From a checkpoint of a small self-supervised image encoder.
Training: muon at rate 0.0019, 5300 steps, batches of 128.
Rows from block 9, named by matrix and row number. Each number is 50 + 12 x the weight over its row's rms, rounded and kept within 0 to 99. All counts start at 0.
# convs0: expand pointwise conv (model.blocks.9.convs.0.weight, 480x160x1x1), inputs 0-159
convs0.367:47 55 26 60 48 54 62 49 22 49 50 33 51 66 54 49 45 50 58 31 60 58 46 66 76 49 38 99 47 52 55 60 51 40 48 61 44 56 50 47 56 47 36 52 53 48 21 55 39 50 37 68 56 47 49 35 70 61 70 54 38 21 51 40 52 67 49 56 67 43 53 58 49 55 66 51 41 59 52 41 38 38 69 62 51 64 46 46 42 40 41 50 53 67 51 61 71 53 53 88 38 55 50 56 61 46 62 38 35 52 53 49 48 53 53 54 43 20 66 50 13 51 36 34 43 48 59 50 53 48 44 50 56 33 82 43 71 50 55 36 29 49 35 58 43 51 41 49 50 46 45 41 50 45 48 52 54 41 59 41
convs0.368:66 49 63 63 47 55 39 51 48 50 46 43 60 49 35 29 84 55 51 42 93 56 47 52 57 43 54 23 29 43 51 45 57 45 50 51 49 42 53 46 49 56 53 48 48 56 81 44 50 52 44 51 50 47 62 44 69 57 77 59 50 53 48 50 46 52 76 68 42 48 43 52 50 39 47 53 54 58 49 50 51 49 52 50 54 43 48 51 53 48 48 67 64 35 41 59 58 86 39 57 46 52 53 69 30 49 47 53 51 11 54 40 58 40 56 38 48 54 60 30 44 60 49 33 54 50 28 35 29 45 09 57 45 52 49 61 54 25 59 22 48 60 47 43 39 23 62 53 49 55 65 50 55 53 50 34 34 55 52 43
convs0.369:49 63 63 52 47 49 48 45 48 31 66 51 56 42 52 93 77 50 73 44 53 44 57 50 62 25 52 38 64 46 56 47 47 52 53 44 46 52 37 41 41 59 61 43 50 51 55 44 56 48 52 49 45 70 46 53 35 56 81 76 51 35 51 44 51 44 53 29 36 53 54 56 56 51 54 27 35 56 53 51 60 50 51 37 49 33 69 46 22 45 43 40 66 50 45 30 42 46 71 61 56 47 50 00 25 59 50 42 54 76 58 59 52 47 41 50 52 53 39 39 36 37 44 48 57 41 39 69 66 46 35 58 70 49 39 49 45 55 38 43 79 43 50 43 59 33 49 54 31 49 59 50 66 45 61 56 58 50 53 50
convs0.373:54 44 47 58 77 40 48 58 16 40 46 55 52 56 60 59 47 45 56 36 61 61 64 53 66 51 45 52 56 60 48 36 49 57 67 40 58 64 26 48 50 49 45 52 46 48 52 46 51 45 38 54 51 39 46 69 46 71 57 51 50 17 36 29 35 51 51 40 49 49 50 56 50 43 48 45 50 54 51 51 62 40 50 36 50 46 78 31 36 48 95 39 67 74 47 50 47 58 54 63 69 57 54 05 42 50 44 63 53 56 30 37 47 36 35 56 71 60 36 52 71 44 63 55 58 63 26 30 47 44 57 48 46 54 35 42 30 44 58 63 67 58 48 47 50 51 35 51 45 78 42 51 45 53 50 30 58 50 52 58
convs0.374:31 52 45 00 68 47 47 52 49 45 45 41 51 62 34 56 55 48 51 52 64 42 37 74 61 47 52 57 44 48 42 46 49 81 49 43 45 51 47 46 50 55 36 38 53 53 43 47 59 37 53 49 51 61 40 61 40 23 56 55 55 75 44 52 57 51 77 41 46 45 65 65 45 62 52 53 53 52 46 59 25 51 37 50 54 51 50 48 34 65 53 43 02 45 45 48 70 44 54 55 70 58 60 51 49 51 62 40 63 51 49 68 55 40 48 42 61 56 36 52 77 56 68 52 46 49 44 43 50 38 48 44 35 43 52 11 50 51 70 67 46 49 54 55 57 41 55 45 61 71 58 51 58 47 43 70 59 38 44 78
convs0.376:62 36 52 46 68 56 60 40 54 51 54 31 66 46 41 58 51 49 55 75 39 63 57 48 64 48 51 52 50 54 49 44 53 49 49 41 45 50 72 29 30 46 51 50 53 60 47 78 50 46 50 46 68 51 59 52 48 52 65 50 60 53 53 54 52 47 30 50 66 50 51 41 73 53 66 61 59 50 50 59 53 56 22 62 51 55 27 42 47 20 52 56 59 50 45 48 49 46 44 46 52 47 54 47 49 75 19 43 50 47 59 51 33 42 54 50 23 26 56 56 49 46 39 31 74 34 53 50 57 49 51 56 50 61 19 71 48 38 56 48 48 53 55 32 17 47 49 56 44 44 63 16 45 52 84 59 57 78 56 28
convs0.382:44 66 46 38 39 50 32 41 49 28 51 72 53 44 51 50 49 50 43 49 40 60 42 71 53 45 67 51 46 40 50 50 54 39 36 50 33 56 50 52 50 54 66 50 49 41 79 65 48 30 57 43 41 97 38 52 50 41 40 50 38 56 52 45 49 44 61 50 74 57 45 29 61 51 53 34 48 58 48 49 16 31 54 47 45 75 45 51 69 55 50 49 52 47 51 56 50 58 46 69 33 40 72 61 59 56 80 61 28 49 49 61 31 50 50 50 50 44 48 51 48 60 49 58 61 53 50 22 58 51 52 46 53 63 53 46 41 51 51 37 41 32 37 68 77 57 48 70 49 50 37 38 70 44 51 49 66 25 45 86
convs0.383:48 30 43 47 32 54 35 48 56 52 55 40 54 52 44 37 63 57 64 40 39 51 63 52 31 62 56 54 50 66 21 53 35 59 60 48 48 50 28 42 39 36 55 46 61 44 45 99 37 75 60 78 49 49 50 41 43 48 37 61 39 57 49 42 42 46 47 46 64 46 41 49 60 49 91 45 71 57 47 67 40 58 50 42 50 52 43 44 40 49 44 51 51 44 39 35 70 44 47 70 49 50 50 53 57 25 43 53 45 46 45 51 52 56 52 48 50 39 53 56 54 81 51 63 38 51 55 53 52 41 52 44 60 44 54 51 59 50 37 41 87 57 49 60 43 12 66 41 43 42 53 61 69 64 44 54 38 50 61 55
convs0.384:49 47 61 56 54 60 51 86 44 54 37 45 50 59 48 45 51 45 48 48 47 53 53 44 63 47 49 55 31 25 55 64 48 50 49 51 42 47 51 85 74 43 35 64 21 76 41 42 44 63 10 35 39 39 54 41 49 67 50 46 40 37 51 45 46 24 54 52 83 50 58 22 48 50 44 72 41 57 52 75 40 50 53 67 50 29 47 45 49 89 42 74 42 67 58 48 51 51 35 49 49 50 49 48 48 28 54 45 45 44 53 56 51 63 46 54 48 38 57 71 43 55 63 48 37 46 57 38 33 59 58 50 48 48 52 47 40 51 57 46 69 47 47 59 55 40 56 64 49 48 43 49 46 51 38 73 43 47 46 72
convs0.387:50 50 50 51 50 50 51 50 99 50 50 50 13 50 50 50 50 51 50 45 50 49 50 50 50 50 50 50 50 50 50 50 50 50 50 50 50 50 50 50 50 50 50 51 49 50 50 50 49 50 51 73 54 48 49 50 50 50 35 50 50 50 51 50 50 50 51 50 50 50 50 50 50 50 50 50 55 50 50 50 48 50 50 49 50 47 50 51 50 50 50 49 50 50 50 50 50 50 50 50 50 49 49 50 50 50 38 49 46 50 50 50 49 54 49 08 50 50 50 50 50 43 50 50 50 51 50 63 50 46 49 50 50 99 50 50 50 02 50 53 52 48 48 50 50 50 50 50 50 10 53 50 50 51 50 50 50 50 49 54
convs0.388:36 49 75 49 64 61 40 55 51 56 48 40 28 49 32 46 47 50 49 54 31 48 39 37 57 43 65 57 19 45 49 50 99 41 59 34 70 48 52 46 59 42 42 56 30 17 51 53 28 61 43 63 49 91 70 55 45 46 34 32 55 38 48 60 35 33 51 60 51 51 49 58 49 49 49 56 58 82 62 63 58 44 65 50 50 46 46 47 55 59 49 61 44 48 38 66 50 54 51 56 52 30 52 57 50 46 50 31 53 40 59 55 70 41 50 53 49 51 61 47 54 49 45 52 53 36 45 70 64 58 72 55 71 62 40 67 57 41 44 64 37 48 51 61 50 44 36 53 22 51 35 44 44 45 43 54 50 34 46 63
convs0.389:49 79 71 50 72 50 60 03 46 56 64 51 50 53 51 39 45 53 50 44 40 47 44 49 37 50 30 50 73 54 54 42 51 47 54 57 67 47 66 55 35 50 58 40 78 45 55 49 51 31 45 34 47 41 57 46 50 41 55 61 50 82 27 67 47 60 22 47 51 42 24 43 44 38 57 51 56 36 41 51 61 51 58 31 44 57 57 53 56 63 56 47 56 31 52 49 40 44 57 19 15 60 57 49 41 58 50 61 53 62 50 60 69 51 47 53 50 37 60 54 52 54 19 53 41 43 52 67 68 52 68 44 62 32 30 49 52 35 50 57 36 55 47 52 47 62 48 51 48 50 55 65 73 23 48 52 49 50 42 44
convs0.391:51 51 68 50 54 57 38 44 60 51 54 15 49 73 48 62 47 51 51 51 46 50 30 47 50 58 45 50 50 28 48 55 47 46 51 46 54 50 25 49 57 43 55 40 52 50 58 44 42 50 64 68 47 50 51 50 51 24 70 47 47 53 62 76 52 50 90 45 49 46 51 48 39 66 50 53 35 46 54 53 26 60 49 34 41 50 40 66 36 50 56 73 48 59 49 32 59 51 48 50 77 48 64 22 53 50 45 42 50 44 50 53 60 49 61 53 53 66 51 53 47 46 50 66 46 55 52 02 49 61 50 69 52 47 60 55 39 53 47 57 44 04 50 50 48 41 43 57 51 57 55 34 51 52 42 34 64 10 64 40
convs0.392:39 55 75 50 54 73 51 36 52 56 55 57 74 61 40 36 55 54 61 47 52 44 49 43 39 71 50 44 46 39 44 69 73 58 57 69 48 62 53 40 51 53 50 49 38 54 48 55 59 46 52 50 50 44 49 49 23 63 50 26 42 81 51 56 33 40 33 40 57 53 50 50 43 33 50 50 73 57 48 58 22 50 73 75 54 38 50 44 49 36 49 71 53 58 58 50 57 51 52 48 37 74 41 50 70 50 48 44 50 31 46 47 56 78 17 41 51 49 26 51 47 49 69 44 63 50 49 49 50 56 43 50 40 48 49 25 52 39 50 84 37 41 52 34 73 44 26 64 31 49 75 35 51 54 45 45 59 47 49 52
convs0.393:56 34 83 40 51 33 52 45 39 47 52 46 57 52 50 56 51 49 72 56 47 33 50 55 51 41 45 57 63 50 75 53 45 34 62 41 46 41 48 67 66 43 46 47 43 41 53 50 51 41 51 27 24 42 56 50 53 27 86 54 44 23 52 52 70 49 66 37 64 48 21 50 49 48 49 64 49 53 58 50 38 55 79 60 48 74 58 50 36 47 11 64 51 57 59 48 39 49 49 41 51 28 51 47 53 28 56 58 51 52 50 33 53 40 48 79 67 56 45 39 50 48 64 40 51 50 40 50 40 51 50 56 77 48 46 49 49 62 37 52 57 46 31 46 64 54 52 68 50 43 45 46 67 55 84 67 49 71 60 50
convs0.394:50 68 52 37 51 41 58 66 51 51 66 59 48 63 21 50 68 60 71 19 50 39 31 60 51 50 56 51 42 46 60 46 49 50 53 58 50 50 45 50 52 50 49 28 47 40 56 58 38 44 60 36 68 52 46 50 38 52 50 31 49 53 47 48 51 50 26 49 57 53 47 49 48 48 62 75 47 36 54 84 56 59 41 64 54 44 45 47 57 53 71 48 29 52 41 35 44 50 41 67 51 47 50 40 49 46 55 57 43 51 53 45 76 34 48 97 58 48 50 58 52 44 99 51 44 52 50 49 39 44 34 46 50 46 51 26 39 61 45 49 61 44 54 51 53 51 49 52 67 12 64 64 32 41 40 53 62 59 38 36
convs0.395:49 42 48 31 67 39 51 48 47 48 50 49 64 70 47 41 48 51 33 35 51 60 50 37 21 29 21 41 61 49 67 59 63 39 52 60 47 50 39 46 39 67 54 51 50 20 49 39 43 55 56 50 59 40 49 36 68 39 57 55 77 80 37 45 48 69 58 58 36 48 75 50 52 59 57 49 48 46 19 39 45 40 31 50 59 30 53 49 57 49 43 51 62 58 43 50 45 84 40 43 64 58 51 47 54 49 53 49 57 52 56 85 51 30 50 77 62 40 55 32 46 65 48 52 46 44 49 47 92 60 50 55 36 50 41 51 50 49 63 52 50 50 45 44 47 65 60 50 47 51 60 58 38 44 47 17 47 58 46 53
convs0.396:54 58 44 88 28 53 22 52 63 34 41 54 60 37 58 52 51 24 51 61 47 50 86 43 29 49 26 48 42 35 53 49 49 52 44 58 49 19 51 49 45 39 61 52 50 42 69 51 63 52 51 52 58 50 47 29 59 38 34 54 45 60 57 46 35 54 44 63 57 58 48 46 53 56 67 56 43 74 53 63 60 60 44 16 53 11 52 51 51 39 58 36 52 48 52 49 19 42 47 46 51 28 59 41 52 51 61 77 58 56 43 38 65 43 50 50 41 48 63 52 79 62 47 64 56 56 50 59 49 45 69 43 50 46 68 78 49 51 57 51 53 47 50 64 45 36 45 58 43 52 36 49 52 38 48 52 41 50 54 69
convs0.397:77 50 57 55 48 52 52 33 67 51 65 55 43 47 50 64 66 45 57 51 40 53 39 42 50 35 56 57 55 47 53 35 49 50 41 65 45 58 49 60 43 66 48 40 61 53 43 41 49 54 53 39 59 62 66 46 46 56 41 61 30 50 49 42 52 21 49 71 58 54 48 22 59 51 40 41 45 53 83 43 38 29 58 46 61 55 46 50 51 70 56 39 38 13 39 67 55 47 51 49 37 34 54 37 39 50 36 49 49 53 58 62 41 54 37 41 78 44 47 48 73 45 49 45 50 50 40 76 32 52 51 26 73 62 57 76 52 58 46 46 26 60 49 49 52 34 44 69 50 51 56 45 82 30 50 23 54 41 54 77
convs0.398:79 73 60 51 42 58 48 50 53 78 49 39 56 58 68 42 51 49 82 51 53 51 50 61 32 38 47 43 62 77 60 52 46 19 37 52 57 42 62 45 36 47 50 48 55 37 39 49 49 54 48 44 73 49 47 55 44 45 37 54 50 68 40 43 67 50 51 50 52 50 49 24 62 45 42 51 62 67 52 40 46 54 65 49 58 44 93 57 43 42 18 27 47 51 51 55 49 64 63 58 51 40 25 51 51 69 49 64 45 44 54 50 56 47 30 32 50 59 55 56 41 43 50 67 58 48 53 60 47 32 38 51 40 63 50 74 42 51 50 37 26 43 55 39 79 54 48 29 46 40 50 42 52 36 67 45 50 26 46 55
convs0.399:44 56 51 50 51 52 54 54 49 07 51 57 52 65 44 51 49 11 43 52 46 62 49 50 57 49 54 52 47 46 48 48 56 51 53 69 51 56 62 48 53 50 70 34 38 00 50 49 55 53 51 34 53 50 35 48 38 47 59 34 33 49 54 46 50 54 52 61 40 51 49 49 51 48 00 43 54 49 40 52 75 50 50 58 47 46 51 62 51 58 50 20 43 45 53 50 23 37 45 51 50 49 39 48 50 51 71 50 35 48 44 52 60 45 63 50 51 59 51 34 36 52 58 31 52 52 50 52 57 70 44 46 58 50 52 50 56 50 50 76 44 40 49 60 64 57 57 50 50 42 62 50 54 48 34 45 59 66 51 53
convs0.402:52 52 46 40 52 48 48 49 41 48 47 41 61 16 61 50 46 38 56 50 53 45 52 42 47 36 41 46 57 49 54 34 50 42 59 50 50 56 60 74 50 66 49 37 48 54 42 60 52 48 44 36 30 38 41 55 52 34 42 40 49 30 51 45 56 69 53 45 47 28 38 25 71 53 54 30 70 54 44 56 48 48 30 54 66 57 53 51 67 49 40 38 46 52 48 69 54 52 52 49 72 55 26 62 24 66 28 49 51 52 58 54 58 63 65 58 45 50 49 97 50 54 15 51 50 66 54 55 55 50 48 67 67 52 70 15 50 65 44 56 41 41 43 49 61 58 39 79 68 62 62 51 53 68 42 50 55 37 30 51
convs0.404:48 49 52 55 49 50 50 47 50 44 50 31 47 49 45 52 50 50 50 51 50 48 46 50 50 62 70 48 47 65 51 49 50 56 36 35 48 61 61 50 47 56 58 45 50 25 84 57 71 50 46 50 51 63 27 47 40 53 50 49 69 50 29 56 54 93 29 51 69 50 52 50 49 49 50 54 54 70 29 17 50 51 49 41 49 19 56 61 63 50 58 70 54 48 52 40 50 49 50 62 73 92 25 50 61 54 50 51 59 70 86 78 65 52 50 36 57 44 32 70 44 32 30 57 43 56 34 45 50 47 49 53 50 64 52 50 61 39 58 33 34 51 34 49 49 50 50 50 50 50 49 43 42 49 44 50 52 76 61 54
convs0.405:49 44 52 37 61 53 48 50 50 53 35 47 47 41 54 94 50 31 49 46 49 62 53 14 54 51 55 67 40 64 50 50 53 53 45 47 52 62 48 47 33 50 79 56 30 25 43 47 45 60 51 51 50 26 50 62 56 55 50 26 50 54 49 23 54 46 45 53 66 51 53 51 52 48 33 49 53 45 47 45 70 51 50 54 20 51 51 56 50 56 51 48 34 48 45 70 76 51 51 43 49 48 54 54 38 48 66 78 76 76 63 46 61 71 44 17 40 61 67 34 45 50 46 50 47 17 68 50 60 72 52 43 53 50 43 47 47 37 47 32 34 71 59 46 60 61 61 53 50 55 49 54 51 54 49 41 65 46 34 51
convs0.406:52 39 44 45 65 47 58 51 48 50 52 49 39 47 51 58 42 46 50 53 55 61 34 71 51 57 48 50 49 46 43 41 53 50 43 35 24 34 39 40 21 54 50 53 54 45 63 54 62 66 86 50 51 59 72 49 53 46 60 65 48 53 61 67 30 38 51 60 62 71 33 72 70 53 29 44 18 44 80 52 51 41 37 45 48 32 46 57 57 22 57 55 64 46 46 55 42 50 70 56 59 44 71 34 68 33 60 48 30 37 51 55 60 43 47 37 53 62 51 37 72 50 47 61 55 41 50 51 48 73 49 45 65 53 47 42 51 45 43 40 45 48 57 31 46 49 13 31 46 74 57 54 73 71 55 54 41 47 53 50
convs0.408:51 50 37 51 56 60 22 52 62 50 45 42 49 40 88 99 57 50 50 40 41 48 50 50 47 48 53 44 51 81 50 52 50 51 53 52 36 53 50 49 51 51 50 58 60 50 10 50 62 46 50 49 52 71 49 52 53 56 47 50 49 35 27 48 55 49 42 48 49 49 49 36 49 37 38 52 51 50 51 50 47 49 51 58 36 48 69 35 39 47 52 51 98 52 27 50 38 50 61 55 50 62 59 49 53 50 53 41 48 49 52 36 44 50 48 46 59 42 51 50 70 50 54 47 29 43 48 49 50 48 58 49 41 47 53 50 50 65 49 59 49 91 54 50 66 53 50 50 38 51 50 47 44 51 40 50 50 99 50 55
convs0.409:31 53 53 62 53 60 52 49 36 50 55 40 47 52 50 63 52 31 57 37 51 50 30 43 31 52 22 54 45 54 58 42 51 40 49 67 55 53 42 53 44 46 20 58 57 51 39 71 52 34 49 46 59 19 78 79 54 51 50 52 47 45 53 39 47 52 52 58 52 50 49 31 59 57 28 36 49 50 46 57 47 44 63 48 51 31 37 52 52 59 26 56 37 54 56 81 55 49 32 52 46 53 47 48 49 57 67 42 49 78 65 48 47 31 53 59 53 45 51 51 51 53 03 54 55 49 48 36 77 54 32 50 70 19 51 43 40 63 49 48 53 51 45 57 49 71 52 50 52 25 86 51 50 50 66 57 56 48 50 46
convs0.410:66 40 66 53 50 47 49 66 56 51 51 55 50 26 54 54 50 47 42 48 50 48 66 75 45 46 50 58 35 48 47 48 51 50 47 50 39 26 80 50 87 58 41 49 33 52 53 49 47 49 29 58 43 46 47 52 50 50 44 53 64 50 48 56 56 47 59 38 50 51 60 55 46 42 51 47 57 50 51 56 50 90 88 51 64 51 48 50 56 31 52 35 26 50 45 55 52 62 50 44 38 47 43 44 49 55 51 62 56 39 07 37 48 74 76 51 60 34 40 39 51 42 93 51 41 47 48 55 57 55 58 48 48 39 53 58 44 47 28 62 48 43 56 18 52 45 11 52 48 52 49 46 48 57 59 37 50 44 47 61
convs0.413:66 57 49 49 48 40 50 46 60 33 53 53 48 52 52 51 43 49 45 47 51 50 48 48 72 63 43 46 61 99 57 48 41 50 53 44 48 53 66 46 45 45 48 39 38 51 58 29 59 74 47 56 26 73 50 49 51 48 51 59 54 04 33 60 42 53 21 42 46 63 51 50 47 52 19 46 51 50 58 53 53 50 23 69 27 61 57 51 52 45 70 56 48 45 51 50 53 68 22 43 46 41 28 48 38 45 61 52 48 48 45 58 31 56 28 75 22 68 43 42 51 48 50 54 72 58 21 43 64 60 51 50 54 35 53 44 51 52 45 62 52 37 54 51 50 59 56 51 45 50 44 55 49 75 54 35 65 61 48 49
convs0.414:51 54 41 47 88 40 78 43 58 36 48 34 50 58 44 60 49 55 56 63 40 41 52 50 48 49 50 48 53 43 51 42 42 52 62 50 04 26 46 13 75 30 45 59 51 48 38 47 57 43 49 53 32 33 60 66 39 56 70 56 52 55 51 52 14 27 44 55 31 47 49 59 57 48 44 37 52 64 42 52 67 53 68 46 84 55 46 51 58 69 44 28 54 40 60 66 54 40 49 58 49 37 65 56 38 64 45 61 56 70 55 51 52 60 43 37 54 46 68 50 48 51 66 34 56 69 54 52 61 34 53 41 45 53 49 70 53 44 41 56 56 50 51 58 49 50 50 33 57 71 38 44 42 44 44 45 50 50 41 33
convs0.417:51 55 43 63 57 48 54 53 60 48 59 52 52 48 50 45 32 48 61 68 47 69 51 74 50 80 42 49 71 45 48 48 56 37 30 55 50 61 47 50 48 56 43 40 54 54 45 85 21 51 52 47 60 16 61 50 51 60 50 65 47 59 55 36 55 57 60 46 50 43 75 39 64 72 50 51 22 57 55 40 63 51 49 54 60 15 43 29 37 65 74 35 53 59 40 54 39 46 37 28 32 34 51 55 52 58 28 71 53 52 57 68 48 49 55 50 66 50 62 45 51 46 54 39 47 46 50 95 51 38 65 34 66 50 52 30 36 54 53 50 44 52 57 52 33 30 49 49 49 47 50 41 40 53 47 47 49 39 45 57
convs0.418:50 46 51 48 50 44 50 30 49 50 50 51 47 58 51 57 48 56 55 45 53 21 50 13 51 54 41 53 49 49 49 49 54 45 48 48 50 49 67 51 52 51 52 50 48 52 55 35 51 50 26 50 49 45 52 47 57 58 50 49 48 50 50 50 56 51 53 49 53 50 99 50 72 50 48 49 53 50 96 49 61 38 43 50 48 49 55 51 50 51 55 41 49 51 48 41 16 50 50 46 49 99 48 56 62 49 50 48 51 48 47 47 37 50 78 49 51 17 51 50 51 44 53 49 51 47 49 40 51 49 50 51 51 00 48 49 49 50 48 57 44 50 51 45 49 49 52 50 50 47 78 53 53 48 50 49 57 50 49 50
convs0.419:48 19 37 60 26 51 65 38 47 51 43 50 87 47 49 45 76 51 50 54 50 48 48 48 34 48 57 32 32 49 60 61 49 42 63 52 30 48 37 54 19 48 49 55 31 61 67 71 75 52 47 58 67 49 49 50 51 46 50 47 50 47 18 47 49 49 50 65 63 50 32 43 48 56 57 58 48 47 52 50 60 49 54 30 42 50 50 49 72 53 52 58 52 46 50 75 50 48 44 46 48 44 54 52 54 49 43 51 54 58 42 58 51 19 51 40 27 50 48 43 56 46 51 60 64 54 57 08 66 50 51 48 62 56 59 50 47 45 54 61 83 55 51 00 30 43 54 50 33 45 53 52 51 50 54 50 49 49 58 44
convs0.420:48 44 47 43 53 56 80 51 57 42 44 50 44 54 16 50 48 34 46 62 47 44 51 51 58 84 45 48 51 55 35 76 37 59 51 53 33 45 44 79 70 67 55 35 49 50 45 49 48 36 44 42 51 61 53 50 51 40 42 50 62 48 59 56 46 41 74 39 52 35 79 26 30 55 55 56 57 43 26 48 45 50 58 30 57 47 45 36 57 47 55 46 73 28 67 50 31 49 29 75 48 53 50 30 56 52 30 46 48 53 56 48 49 62 73 66 45 51 52 40 63 68 50 26 49 43 52 55 63 48 49 59 52 52 41 41 41 49 28 44 48 65 50 65 53 38 53 47 56 50 46 86 52 69 61 53 49 76 65 50
convs0.421:52 42 48 50 52 50 50 50 21 60 50 50 45 78 54 47 50 50 34 50 51 50 47 62 48 50 50 50 50 50 50 50 49 52 72 51 50 50 50 50 27 51 52 50 46 49 50 52 50 50 50 49 54 46 50 50 49 53 52 49 50 49 99 45 50 50 56 59 23 72 50 38 50 48 50 27 50 51 51 69 50 49 45 49 50 99 50 50 51 52 50 50 47 51 51 49 55 53 53 50 58 50 52 49 52 51 40 53 48 50 58 51 00 49 44 81 46 50 54 50 34 52 53 48 49 48 80 50 50 50 24 49 53 51 50 23 53 50 50 42 51 50 49 48 27 41 54 42 50 56 51 51 51 52 52 51 31 49 48 47
convs0.422:65 44 65 31 48 57 61 54 74 53 50 56 24 49 31 50 40 34 64 51 47 53 54 31 46 50 72 51 43 27 56 47 55 62 49 44 52 40 68 29 57 54 47 55 87 53 50 53 63 45 42 52 69 71 49 58 38 57 68 44 55 53 56 23 40 21 50 60 48 50 43 43 53 48 36 41 56 53 82 47 69 51 47 25 52 41 52 34 48 72 45 43 43 57 65 70 47 60 49 40 49 49 55 27 43 44 47 58 50 38 59 46 50 53 60 51 48 49 70 50 35 45 41 46 44 89 63 53 59 48 54 30 29 41 64 35 42 65 65 61 54 53 42 44 49 51 14 59 46 33 38 54 35 57 50 55 46 41 52 42
convs0.424:55 43 42 26 41 42 34 50 48 51 44 37 49 38 45 55 51 51 39 86 46 33 50 54 44 53 85 54 81 62 64 45 47 72 53 47 52 58 77 48 28 49 50 40 53 48 56 63 52 61 47 55 45 44 50 54 68 36 33 52 50 60 47 87 53 49 42 53 51 60 54 29 52 49 44 52 54 65 50 21 50 52 48 59 47 40 51 41 48 49 49 60 58 53 19 55 48 34 75 43 44 50 19 43 55 38 51 50 80 50 46 49 50 75 52 45 41 51 45 63 49 58 50 43 49 46 12 52 19 67 51 61 45 35 66 52 54 35 57 36 41 50 58 62 62 45 50 40 42 37 68 42 61 56 42 51 58 58 49 52
convs0.425:48 55 50 70 46 28 50 43 49 52 41 41 44 51 54 48 52 50 59 41 50 53 48 26 52 57 36 99 42 53 62 62 50 51 48 53 46 62 60 59 54 51 54 34 48 50 38 41 49 63 00 64 61 42 62 50 61 67 45 43 46 33 37 36 48 47 37 41 55 58 62 60 58 59 48 59 50 64 47 59 35 38 57 51 28 52 32 48 50 43 49 28 50 57 50 67 50 60 77 41 48 56 63 49 62 63 49 45 51 50 51 45 76 26 54 55 54 41 35 48 30 48 31 47 56 56 58 65 54 51 53 50 48 48 48 47 45 50 51 31 58 61 35 61 53 53 32 24 73 57 50 51 75 30 42 50 39 48 73 45
convs0.426:31 58 51 46 49 51 49 65 54 45 44 33 52 43 45 62 41 53 40 49 42 50 46 48 50 29 70 55 70 77 35 52 44 40 58 48 48 58 55 54 47 54 47 57 35 41 48 56 53 35 51 42 60 87 39 57 41 49 09 37 45 42 47 47 34 54 51 51 59 51 30 50 38 50 47 52 30 64 52 65 37 52 52 44 66 51 46 32 48 47 59 47 47 47 53 76 49 75 52 70 58 21 40 36 36 57 63 46 53 50 52 46 47 61 51 43 60 54 50 62 59 52 53 71 57 49 41 49 64 35 23 58 70 52 37 50 37 48 57 50 55 43 60 42 53 49 56 99 52 56 65 60 46 54 61 54 42 35 56 72
convs0.427:45 51 42 16 52 59 49 15 45 44 57 48 70 53 46 42 46 68 44 52 71 41 54 50 44 43 89 38 57 55 67 53 50 50 52 48 77 56 31 49 50 59 59 46 77 83 28 43 62 76 53 44 48 72 40 50 48 60 50 55 47 31 51 60 25 55 43 29 58 44 35 51 50 61 49 54 31 32 37 54 51 62 42 40 56 50 56 46 45 35 35 49 41 50 49 50 50 66 54 64 54 76 48 56 65 49 12 51 47 46 50 33 33 47 56 44 32 52 34 53 55 47 55 54 56 56 41 50 74 49 63 62 41 50 49 34 46 59 40 48 47 61 56 64 49 34 47 58 47 51 36 70 47 63 47 44 48 29 48 50
convs0.428:50 61 48 24 52 49 49 50 64 49 53 51 60 45 54 51 67 49 44 51 52 44 45 37 50 60 50 53 49 50 50 49 46 50 68 42 60 51 50 00 43 51 47 45 55 52 50 51 38 17 50 32 30 43 48 50 51 43 50 50 50 50 99 51 50 55 51 52 49 50 55 51 49 44 50 64 40 51 50 49 50 48 50 82 50 49 50 50 89 50 50 53 49 50 37 50 50 55 48 43 59 53 50 64 50 49 49 46 37 46 51 03 51 50 50 50 53 50 49 50 50 56 49 50 50 53 51 49 57 92 52 29 50 50 41 81 69 56 64 49 49 51 23 51 58 49 60 33 51 58 49 53 46 51 48 48 51 50 42 50
convs0.429:36 50 51 30 48 42 50 71 35 60 45 41 37 38 60 46 45 57 29 49 56 50 39 75 48 53 57 48 43 46 44 49 51 51 41 57 32 33 37 51 45 72 44 55 49 50 48 49 52 58 54 44 48 82 35 50 48 52 22 33 66 57 44 44 50 65 44 24 32 45 47 55 46 40 58 41 39 59 38 57 49 40 71 50 64 51 49 54 28 27 36 43 26 61 45 56 53 51 40 61 55 65 46 58 58 52 50 65 55 44 54 45 46 54 85 69 62 52 62 55 40 33 53 73 55 48 65 44 47 47 51 83 68 47 32 40 54 35 45 59 55 46 57 49 39 59 53 86 57 36 71 57 54 48 50 75 46 70 79 50
convs0.430:67 45 50 49 60 58 46 75 16 48 50 43 29 48 56 44 46 50 46 48 46 48 55 54 49 52 40 60 44 83 48 61 53 43 49 78 48 63 56 50 50 45 41 40 35 56 51 53 59 43 11 65 30 50 40 51 36 66 29 21 58 32 63 57 54 51 49 79 50 45 54 39 46 38 31 56 58 47 63 48 50 40 40 54 49 51 37 50 56 52 40 49 58 45 46 58 37 60 52 50 51 50 45 69 00 46 56 41 57 36 81 54 52 50 46 52 62 46 41 68 48 48 50 44 51 51 64 62 23 56 55 56 48 53 58 52 42 50 42 43 41 50 49 51 75 52 53 72 54 76 50 44 54 70 63 60 49 49 58 33
convs0.432:64 52 52 56 54 66 40 67 40 58 57 36 49 27 53 51 41 43 52 59 63 49 50 26 51 49 58 60 50 35 51 60 62 56 09 23 56 48 60 50 33 49 65 50 35 58 44 64 54 66 42 60 67 48 51 26 44 49 29 42 44 49 46 53 55 26 49 53 40 49 41 54 60 60 52 49 47 58 53 40 50 53 20 41 51 29 19 49 46 44 65 42 59 36 43 53 52 63 54 49 48 37 50 08 35 43 52 53 49 43 45 39 67 62 51 52 47 43 50 39 43 52 43 49 55 52 50 55 40 71 49 67 68 57 52 52 51 38 47 60 51 53 65 46 50 61 18 45 81 58 55 49 76 62 50 50 30 45 84 59